From a checkpoint of a small self-supervised audio encoder (BEST-RQ): 3.46M parameters, arch crnn.
Rows from block 3 of a small self-supervised audio encoder (BEST-RQ), named by matrix and row number. Each number is 200 + 20 x the weight over its row's rms, rounded and kept within 0 to 999. All counts start at 0.
After each channel's rows are labels from the 100 clips, of 14976, where the channel reaches its highest value: "responds to" is what is common among them; "peak on" is the class under the peak. Only what is clearly more common there than usual is listed. The data: babble in 24 made-up languages, each with its own sounds, syllables and stress or tones, from a formant synthesiser. In brackets: how many of the 100.
# conv: width-5 conv (model.blocks.3.conv.weight, 192x192x5, each kernel summed), inputs 0-95

conv.52,207,187,190,168,209,192,202,195,185,230,189,218,222,183,200,183,173,213,171,177,195,260,184,216,199,234,173,226,184,182,213,181,219,211,201,179,199,187,175,203,211,210,194,174,170,218,220,178,202,197,237,212,200,205,228,210,202,192,172,189,171,228,196,197,201,204,216,219,190,208,193,216,201,201,213,242,205,153,208,231,194,180,238,236,208,196,195,162,203,213,206,193,207,213,196,188
responds to: /tʃ/ (56)
peak on: /tʃ/ (37)

conv.146,219,237,189,185,249,198,187,235,209,249,210,197,187,207,215,184,195,199,180,192,205,187,188,197,203,169,214,206,232,216,209,194,201,205,206,172,173,176,214,175,203,220,199,201,205,211,219,191,180,189,198,181,205,179,189,208,220,199,196,188,180,188,189,192,185,208,199,143,197,219,191,222,210,213,163,225,199,168,187,215,178,206,211,169,204,192,182,197,178,185,178,214,191,221,183,195
responds to: /ts/ (47); /z/ (38); /s/ (36)
peak on: /ts/ (36); /s/ (34)

conv.87,174,212,194,204,199,199,168,201,232,184,167,204,191,206,199,202,203,200,171,180,236,225,154,234,221,183,202,194,226,206,184,172,200,235,194,189,179,193,199,179,195,247,196,184,179,192,193,192,201,230,219,154,216,188,196,215,211,216,194,198,186,195,196,212,210,237,201,214,198,210,222,214,206,219,232,224,225,195,177,206,225,184,204,212,200,185,176,180,196,197,189,187,192,198,189,190
responds to: /tʃ/ (60)
peak on: /tʃ/ (40)

conv.124,215,190,187,190,216,159,222,185,177,212,197,173,238,237,194,184,209,196,201,161,188,200,186,177,260,228,197,176,176,216,220,184,190,215,170,201,207,253,175,224,187,257,185,190,193,194,187,189,202,187,227,211,203,177,182,188,211,181,182,169,232,208,167,208,216,204,211,193,210,207,198,203,172,213,215,190,183,199,222,173,209,206,164,186,206,181,209,193,174,199,209,186,196,179,206,260
responds to: mains hum (68); thin (high-pass) (58)
peak on: silence (67)

conv.69,181,227,240,192,218,208,206,187,203,167,208,207,211,186,213,209,239,229,208,168,212,198,209,206,200,218,178,180,199,222,233,191,178,224,212,216,172,192,197,188,205,200,176,204,215,190,181,213,196,241,190,210,197,201,199,210,208,211,184,178,213,220,166,175,207,235,202,195,235,235,172,207,192,192,176,208,175,250,170,180,228,221,188,191,231,232,211,209,219,200,192,200,181,204,198,210
responds to: voice: high voice (62); /a/ (29)
peak on: silence (76)

conv.187,204,200,179,207,182,203,176,189,267,179,190,219,200,189,213,218,204,197,163,205,209,208,192,201,209,173,219,185,192,189,181,203,216,198,253,199,217,191,203,190,178,191,153,205,207,165,206,212,224,201,196,223,199,173,203,174,216,211,179,184,174,196,233,199,169,204,213,200,206,211,180,205,250,210,181,226,190,206,216,223,209,236,184,210,213,175,209,182,213,171,188,196,196,186,181,220
responds to: quiet level (62); prosody: stress on first syllables (56); /aʊ/ (54); muffled (low-pass) (45)
peak on: silence (99)

conv.190,190,185,218,149,175,236,192,203,158,232,197,194,203,194,223,199,164,225,192,211,244,226,187,210,209,214,221,178,220,181,207,212,199,205,201,151,231,176,197,203,167,193,264,207,164,201,218,197,186,178,223,201,199,191,180,193,225,172,198,237,224,202,176,205,189,241,188,207,220,194,230,213,196,186,197,203,178,201,212,193,212,242,199,225,161,217,188,238,194,183,209,222,205,192,204,201
responds to: mains hum (95)
peak on: silence (95)

conv.189,173,207,185,218,207,196,216,200,186,213,208,214,204,213,196,190,196,200,182,201,182,205,185,215,188,221,188,229,186,177,200,207,222,205,193,175,202,212,188,181,189,239,174,211,171,197,184,159,197,189,201,207,219,208,198,156,201,181,210,174,197,184,221,202,177,253,197,221,188,187,243,207,166,198,212,206,213,199,227,220,207,222,188,190,184,228,213,214,205,214,200,241,207,156,191,214
responds to: clipping (47); pink noise (37); white noise (35)
peak on: silence (84)

conv.76,194,207,196,224,193,214,186,244,233,170,165,187,201,164,204,212,181,204,225,189,184,188,213,203,199,216,222,152,211,162,198,219,218,191,212,256,176,205,209,205,222,214,211,194,229,226,203,208,227,207,173,154,207,196,202,209,224,211,194,173,182,210,208,196,194,207,212,180,212,185,219,200,204,197,204,230,179,200,182,192,211,231,216,202,179,196,210,209,177,187,205,187,188,241,210,178
responds to: white noise (50); mains hum (45); clipping (33)
peak on: silence (85)

conv.122,203,148,198,212,191,212,208,212,213,205,222,206,224,176,198,202,198,220,196,211,246,185,215,213,207,215,201,228,203,200,189,197,191,201,179,200,196,201,247,200,187,199,201,176,184,199,208,191,197,236,224,217,222,181,270,180,208,189,208,192,204,204,181,212,137,177,174,197,185,231,191,220,173,217,210,182,157,202,187,206,209,219,219,198,183,216,195,191,212,199,227,248,188,198,175,173
responds to: mains hum (42)
peak on: /tʃ/ (28)

conv.155,185,238,220,185,178,197,186,224,182,222,208,169,173,213,186,207,189,219,225,209,197,234,192,180,194,187,208,214,167,234,178,153,175,195,184,202,157,202,202,204,226,243,205,214,166,208,197,202,194,195,189,217,186,197,188,211,244,203,206,176,167,181,210,167,215,209,199,194,210,191,194,199,209,190,192,202,204,185,204,214,207,169,175,197,195,219,176,235,209,197,194,215,201,205,219,229
responds to: /tʃ/ (57); clipping (27)
peak on: /tʃ/ (43)

conv.163,210,201,225,185,194,186,184,233,155,205,192,192,179,163,173,196,203,178,150,223,205,195,196,210,169,218,214,176,182,206,222,209,174,237,186,186,239,261,212,197,198,191,203,203,222,200,202,209,189,222,159,198,224,201,226,201,186,185,182,224,222,207,201,177,191,214,177,218,223,200,186,173,179,197,216,180,174,204,171,185,180,204,211,214,194,178,222,193,209,215,202,180,203,191,187,183
responds to: thin (high-pass) (82); mains hum (73)
peak on: silence (98)

conv.29,175,221,182,254,162,178,226,174,204,171,184,182,215,190,238,196,179,197,188,181,209,203,155,182,190,174,202,229,191,204,174,202,219,204,204,194,189,214,233,185,190,222,167,209,231,194,201,201,182,204,194,190,249,230,179,210,233,188,220,186,190,196,220,220,206,198,226,222,208,193,225,202,186,198,235,217,183,195,199,252,175,211,171,207,200,191,166,203,164,223,199,193,250,174,161,223
responds to: voice: low voice (53); clipping (35)
peak on: /tʃ/ (35)

conv.7,183,203,218,199,226,192,189,180,186,177,228,198,184,217,231,208,197,193,227,210,229,226,189,202,193,186,199,200,169,224,233,194,173,203,178,201,193,156,183,178,191,222,197,188,202,186,200,197,189,193,205,217,240,209,199,232,201,207,180,186,210,189,193,167,204,190,166,244,204,180,194,210,197,187,174,203,193,205,207,199,189,185,197,227,170,205,195,216,200,173,176,214,226,190,204,217
responds to: thin (high-pass) (28)
peak on: /tʃ/ (28)